config = dict(
    model='image super-resolution model',
    dataset='reaction-diffusion patterns (Gray-Scott)',
    train_examples=95000,
    image_size=40,
    crop_scale_min=1,
    horizontal_flip=True,
    task='super_resolution',
    loss='l1',
    scale=4,
    arch='unet',
    norm='groupnorm',
    hidden_act='relu',
    weight_standardization=True,
    widths=[64, 128, 128],
    blocks_per_level=2,
    block='plain',
    attention=True,
    upsampling='nearest_conv',
    init='xavier_uniform',
    residual_init='none',
    optimizer='muon',
    muon_scale='original',
    learning_rate=0.0097,
    momentum=0.85,
    nesterov=True,
    orthogonalizer='newton_schulz_5',
    adamw_lr_other_params=0.00083,
    ema_decay=0.995,
    max_steps=12700,
    batch_size=256,
    epochs=34.2,
    lr_schedule='poly',
    final_lr_fraction=0.05,
    warmup_steps=630,
    weight_decay=0.05,
    adamw_weight_decay_other_params=0,
)
Rows from block 7, named by matrix and row number. Each number is 500 + 50 x the weight over its row's rms, rounded and kept within 0 to 999. All counts start at 0. Numbers have three digits each. After the name is the row's rms in percent of the matrix's.
# conv: 3x3 conv (model.mid.2.conv.weight, 128x128x3x3, standardized in use), inputs 77-87, a 3x3 kernel for each
conv.47 102:551472432581380547504536523428550537440504481439444552552463484501538425549498504493573535544487485467489414585441519531461412573537451501518565475410568524493549513508481501348545463445476512473525469505640512477530497522447499540447475432401589532501634486572576532552508519522569531468514436519
conv.48 101:526546472604445483502501538491505527489443427464453468401454496502467496487430490576504507420559476499590525526615539366502560456548458522422471465641480488573528481456502450589524450509500612482491540484478497451454407495452606493503479429514476510493471467486438524501478507517499457525542512489
conv.49 094:433551484489492490522520572581472492542535490518492487524517568500454410461520570433530539419511521520527530504471511572439410531516547479412493574528548495474506606537565474453541520549450520500555569506526588507500594556510469600450502539469505484488492557539501458544463435503469496454496494511
conv.50 103:540462461558487425524525504483472470494501432536511497466428457504547495539504501508429474543437452515575555503515522520609494484489462401620519458511448482535476488393530556396474506549526467475552428474595477502569503470499399411480549494534487483494526605532534489478459485564523415529508527525
conv.51 100:513583556544476574566502477505486502490556439496602486557535552531525507445462530512530515506513465466483511477439588459408512534511532555484459607409510496529464513531481508458547465537504480516493484407546518495458512545540473513458498476505524486474521488562556524579527539525497381454465421545
conv.52 097:539561550516398540496593540506486500488566427548434568523489527441552474448498472486506522441511432455609492563540516518487505484566425458529432537520467599407510514473477467506503497604466474529505494630510576534511469476536506495498441562467531484516563419482471469446491497507477465503478413488
conv.53 099:440536514511455448423472473547475482603511421561429460531444536430355477492499472479544413538492419497459442533551431436586404524464539529427466521408549477503527502432505560461533508475505486451551492617485502526543443501485467494438511599495415510490427578535458540525503671511415558491457488492
conv.54 103:385489445460519496470512542505424490564538407442538485513572536513393456494560513509528465439542417553505459483517468488470497555531495536446562476537542512475460482481504498576493465512532542494530555511575494472543516461432489546450487485443468445513439442415535508477555527506533386510458460472
conv.55 095:482473513531442486530515519514478436454490374459441494510602491522585404464524556524492424580584492497512520518499460554413519494616543549445505551505547585458469465541551569408472486500460486482469527466482513464495482564566475393422524495419519448496539450454456577499540450552554552534466452441
conv.56 106:549605471489547419461552492526503541531494519555506545471596487496577599455464502471484459426529488448492532409452491510477499437508398472496448450409419471564444555546445501537454454495474494505503510493594512534521564453623664432528541543542467468463530414537494411530509511521508461495463530466
conv.57 095:518469422581500487484544506478513470447400399457516506512528494552505514497535513483521477510481477480474497454441442468498478492486436475519521407646507535560482475547546466585457548520542530515481479495607501531528490545453436355408586495430499529481590547500469524516462443575376357448399537476
conv.58 100:476454448459508446460407486481484513531448484468418564537648526590585640539587574477519472479489455524500520468549411464508439442449392442470452510497477483500427498518433477523484429467456528576548509569519509534529473543479530462452467499443453468467438355458424574474530545588530401496558417479
conv.59 095:545594591538588603551541518556542472550444549466405509496507501494548494546530473550558499565412566480592511433493575495518510511426539518459480479436496469436495485444518481456473444483495471498442407335439426387462525421467497610462510510538516590522410488511505472527558502508528423464537460580
conv.60 098:505543535497496498545531506520548476534486553497533507500446488415565473541481499518525441441530497489444462471437469527472568481556458453486510446383555496567509507425516560501453600469521482500509489389462439538473428477428406481433469449508578574528525497494562574526481426489495349428471536479
conv.61 094:499511460570570525479537582510489443541482569496517487487537545512575455510540583490514514462451506472543550548508463476503544462351515476506453510599507474455478444528542545538420570469463480507512505560496460528521504431511440395550512449556471503501479612505501453447478470460482448421517473435
conv.62 102:516519487545559513444508512495524487548535568531472406440491503410491428507521429508469467474419485563543487485474505441439541512459493539524499545495535530478510482451455543513381518572502473491507466474509464626515506542484501438485538428489501588542579478503567417503507452476526480413496522479
conv.63 093:517425515492490491502473466538498509503505442444471533504512485514565552483460487494425450466529373473546535425480487572442496504473461475470462528510476510486449443503533524481483524560484560608517493604567543583502470453448537540460520505515433538497483475492442482438511511510475518454503415513
conv.64 097:477545524517531473446412458542446503498331429547418542508552535516584544570600580501521490494621511551425465568496482540545524506492490457472502443500478495608522513552501566456536518521553527534493457442459457480487410378454463529497501549519514482592483391527545583509503464469434502585516666594
conv.65 099:526571539506416476516520482523534415450558472489454504529474451534336474562547533525516483527542530496508559472499488483502527520484512537591529525467410569466473490494492420516510586522526461477506506513492475526482486490445427516483523487465516471524482671489519423456480467469521424489544468478
conv.66 102:517549510432492542532493581474462505501512498530538433517474540498363426528416478532417484469528459475524472469431506552579538520495513519497483557689497538477491517543559454528432517465456500521488509564508468575510513566561576457486452544513547517553493533589558613493513526507580499484484347436
conv.67 108:518451505413443392525505510452436488502402491515530477495511493522568522494443520525462522485499515496542587508552543563558538495376442522540509528534552467502542508494472494533490497489523535473506448501482492524520501430536454644505544538581508484539485569515467552476480516461531600486485447449
conv.68 101:553521492566484407512514528484568480452567503480503458471514520564507560431457473494448464596451457471500554484505495569464455514465488552478536555446540548573489525551537559587452546591483543488491472455413494471503469392501503507439448487512491582506529518543575544535479416473550479501544510472
conv.69 098:495537566474460568486450485481494566542442545499497466575505544561405486556493514446446531547552516518487423512463528423449548425444496505487468548593452465482415494536529532423432483450476580472517485498510475531493459469509537530526505481492530498423455588456473452509490495466541526564461457510
conv.70 097:521489475533504591554584579602438477463591497465514485445473447499524534537524526454506410452438484531512532563547483504434545529507565495495564511526472517532459511488490540476549461518557529528523478484479521482481381438464518498547597446500459489523506451448524487540455511447419437544444513475
conv.71 102:491562516555564448527496494464458422435480500469571484527569547477455543488514486562533474441590521485508531534497518533384464528509560575448567525603551497499523505531482457465543525486519509562452523479554493457509461436447474389496434474415507445486501483508537492470489502472494500499498482453
conv.72 101:471512504474440440499527496513474490538446417539488514444546483551424482610457513536516455488673463483467503426385474551614497502470478507505507512415536557424521461474531484465503452474530483474520502530502444540475554600502566496421489594523468573515427489534475554444484428533457527476505464527
conv.73 102:568477428651450474569467433481452540456519446586446481459528419412520454435548476533539493505478485508495494529552459347678460423521483453507486557521564521484527458461475485506545514487543584465467540527430527511493429551514415559522417577547507544518442397538470498539445477459501475496491450524
conv.74 098:535446544542548493463397481480395460524460526527523501483494497533490531531487473429540467451513432469471467494545483427572526465497499503529501538511513499531445450480440524536484507544488573489505521538484511475487401561540487589516566476605510531523484489546503539517457471402541612611536582529
conv.75 101:539481482508431472579510514490508431501550487501497495499464526509527478499465412453566477446623530548554427499541474489613526488467573464427536519553479474484434482516563468512508504464402520402484546492499488533487540559482545469522450447565524535534488482476495467504478539472549498486501410434
conv.76 102:523495505492505463496469453430535531493602530453559481500435503501403481521509565533500539473598521485531531498533511480600517511368464457485471488558497487555552513479570472553505503461446499469526427569520476500505454370527486475481482472487582500499569424479565574536462479430507701516517528416
conv.77 096:527620583564469615563580509552417467434530517501471522505582519524520512532537527505545569401624621417501503442522499476555469452579566561539511621574498545426489510521512472565552487500507491471509511498460458528421451455498484510544473513506505476483491543379477564510447472458454513474480472443
conv.78 103:535585509465516425584533508495574559421426503478457500511437544470638586558622511505508518503488449436454479557495508563527477517536531486469525440477543497478527457494551531531507457415467482534583468499521519414516540440470494506561499475464457505419573512398495504499546488524472361426467471476
conv.79 088:476506410478470390458445445532510521539534473507515486492535540487619508477581579439476435568487462514493477507498460485622527493503467486554480482524544489563525501452469407489489426485489454505449465433446498560519515477493486539415553433500441536524488627564491548564495491552481390424556503481
conv.80 106:512495476524427482439493431520498438504508460547562526519484519582506594511503573528493534502440519496529536493525483544420469488407511561437554478525490548558529501484526594392617566497570454513528461499478539536556525522446600388525487454437497495551503494424509442463501484508546430482471403560
conv.81 099:533472473460512566514485478473478503450526474455474441479472533481599427504461515542566527505503562506535515556482483535456537493502494512534501549573444460553529531584523394551546537569441525512481490524463483524501480389516492495565567536496567490444495347471527436512528598553506630581498522530
conv.82 103:512546559458495525487501569415456519501451537487521525583521522532480491475490544520484456517513480486461464492456550449492502497532470493446534604488482571443442501442491410420498484475472507564561490477484451473475548570485575489443519466437497580506544450432531510465500507455539469566501519590
conv.83 097:472500569501523493522567531485594493513575455514441490558483541554522482584474549485564520512491468433573435476484524487526596536543531514600496485535443509473515502520457569606422538520487490395454535523514451453459536507467561428469493482480506479500481530562486502556583438481594573450482491461
conv.84 100:422482397502630481469465467564511468529558575469446494560447442591441488523588494462552538530571506475512504420529472440495408513580463561501516417450602543502622537428598473493579490475522559505477439459507442393536497469492575450503515529530464458535526311448611550502556471476516401423464505528
conv.85 100:464540505592396599485509488475434477488537603531526500485560502417514357482565536509562528510569533450526462518605535507440482526532518487564492465383548481465485554559539587488505565523553527508564533481476527538519487497459492466448473510582494502467461459478509486464516565532547571447529546519
conv.86 079:470461442440423456447451477571619566595571550574557576501519522486496507508509510483464444496438444474463479504485490498481504491495473478446515457439443476451516494463498486424480480470516482473461464478469474531495505469496485492485484404435536560542565554541528539556507453463477479476498454480
conv.87 101:524504498475601545519476511524487431466471444522478487526495496564432482564493530448478526545579510557464498487514516514480544491510502490443496476580479523470543495502428542520497449550478493510502526551578535600555486568492573378561531394470511613452470402465485445481507440463481581551553568496
conv.88 093:457534465442563500468508465495470516506418523482514580420485437458445445412364504499421499471572503509517435467477517464493524498511520482530563448589510528446459526599556569440526516475551531520526538457511504526504503453507569547483527460509504481531516584562543603488465571482518462536519530525
conv.89 096:545545468492449510501498455500471519514504539472487485506518524453487498512526509498551520392542471486498496544527521541630540509480449510584478561541501492526507491553497500497501577607547514477473535511427540483537443527526415495597481527412530501476501533564487481483509471493429431493512433489
conv.90 105:453586452482564476433503541474460559520483567532525617523526493497556415561528438454490584415590524499423442552474495523420439527436388505507540497584604527486478468504504505357494528513499510513530482479553484566642492453511499498451525638420527503488518413630460472451471458469421555479464435518
conv.91 096:500427517441489488519495500505553462507454567504518441513491584501475508469441514471496480550501564450477511538539513482565546495487514518563527554539485550428515534515510480360494484491440482515516542571451531507543511572502467555502399537571534509470466586462510430445469504536502559478502430436
conv.92 099:541486538498560530505472451493526554531535595494509484520525504477585535493378501519458467467571589496646439486495499483405515557449546464525522469486462482526406482514488506546474476530495515447445515419483531489456510527517544540578528488506486426502442411454497547478477481510464405379493450490
conv.93 097:487478424553572403483413449517531491567544474532509534484497543550642548456625485497479506492486590490557494461545497474415426467506445529430475422437519431452457487437511518476516493498507498466529548420464490453523475410506486497557504625558465548500437476385468475433534531472509492495449397505
conv.94 102:572421577474514487512469501483527534499413548465559528433475515534479476472486474517518481515583541443410424409558514449580546559510507567477550462398505502527557366530508486579564516516553474438438532396517475493465521577480568578586542652507371448414468519506453562503463483440457513484493526541
conv.95 102:546497505540468530514480486494577504463515551449467476546451474510501584494602506528468508505420482533561510470437453446375521491483500527517463524554400425490435491392493472351510505474513485469482579470457471444492483596525438430545490524555419521480437528492448526520485531513483387507476528545
conv.96 099:480519571531537583471529482526509479473567388482466493503447535506466502453421528501563553563564509509501418494533527511541540525383477503537501520395547481522503460581503534523549546499526514575551568509588535490580529347516525462510523554469455508495513493479467551538502482511546399458474484502
conv.97 100:506503488490484510477513550554545499538603601466516545538507466554468491462527467478497522467517440528490503522481481452420520505451458494465538473539579444443528541573507532478556482449475479471467465540480488478545490472526592508594395506542565553485528564515555456515487416482519643429515487495
conv.98 098:618567508601652560515500541511498465532537471466549489540513577534338460516484515544478534467468542512535505412358419455482452503460509523567400470564461509552499482514460427609457404486445472480494497375536515543489466597505485507561437478499474436473402562576455438465487495482461477565480566501
conv.99 098:519452474604508566491596575462486475450489484546498514515470486496408522488468505568550480477571506400461522502470486464368578502450583509502481486650491547487448451480535522487455523523475464469482528610440521527467491480553512427536573491472516492495419556563484412446459440502498608474492486510
conv.100 099:528536479506459434522483499491513502506402507522496520457469509417560527498418474503592507517410472412490481494561438537447515550483548541565528560520546543516539485619567542443557476495498509522457467335467507551459412525507465483521509514480521521530513528473485447494514569553454515530529499491
conv.101 099:474565493454541622442523573501515511555516433527499492473531565593459306547443493463482447516486520510527504465513465459497510468463523442480443481511490508541413526499468490461464485429468480491502524550557503583487510520537528510595502446443470434431466447556437487502484420543457529517547484494
conv.102 099:548572534557506577486553513481528494482506522513521488508402508558481479475491456443512433526482499538569527476507504457385513468556514514515524482502472479467454510449471479487472456516446495484562504499556519472560445409402589522473483490505501508541449460555489499480447400464544510518509543495
conv.103 105:485522490510407481479565519451510446499611520521498393502462464467360455528463507504556475497592545451460527572594500603428623530437500500462546518578498491539514454521454495514459482538406490502518498566512452498538511427444439600484443430449502462470527620524491445513512539485491515490457452520
conv.104 097:530556483520445440506534457504484500479469501498527524508612461525610574512466504529380515509547485471545531535447515591510527512493467484472475501618503450469484519527548535382506546453502506434494458432515432569502488569465533518459502513493591560488524681525397457517435428503573538526511571531
conv.105 100:482527446445459443486441513547513443544449455514521487499550474574519442575567492465530489521540444540569512534540496486411574562469539489573583409583519451507507524608469513525522502535482512522490460624448460475469422518563549549521531515463566485523481494507515536491493576482490562520484551542
conv.106 106:514474561508398590527443398435510404417500466485378466548415408499427411481524552483579439535504498465478518446498486497422459537561484501608519490464488481461559507507512541512482522466506487567532505611477493440529554541443521525590478603494493474489532501454471587419441551511501525414465474538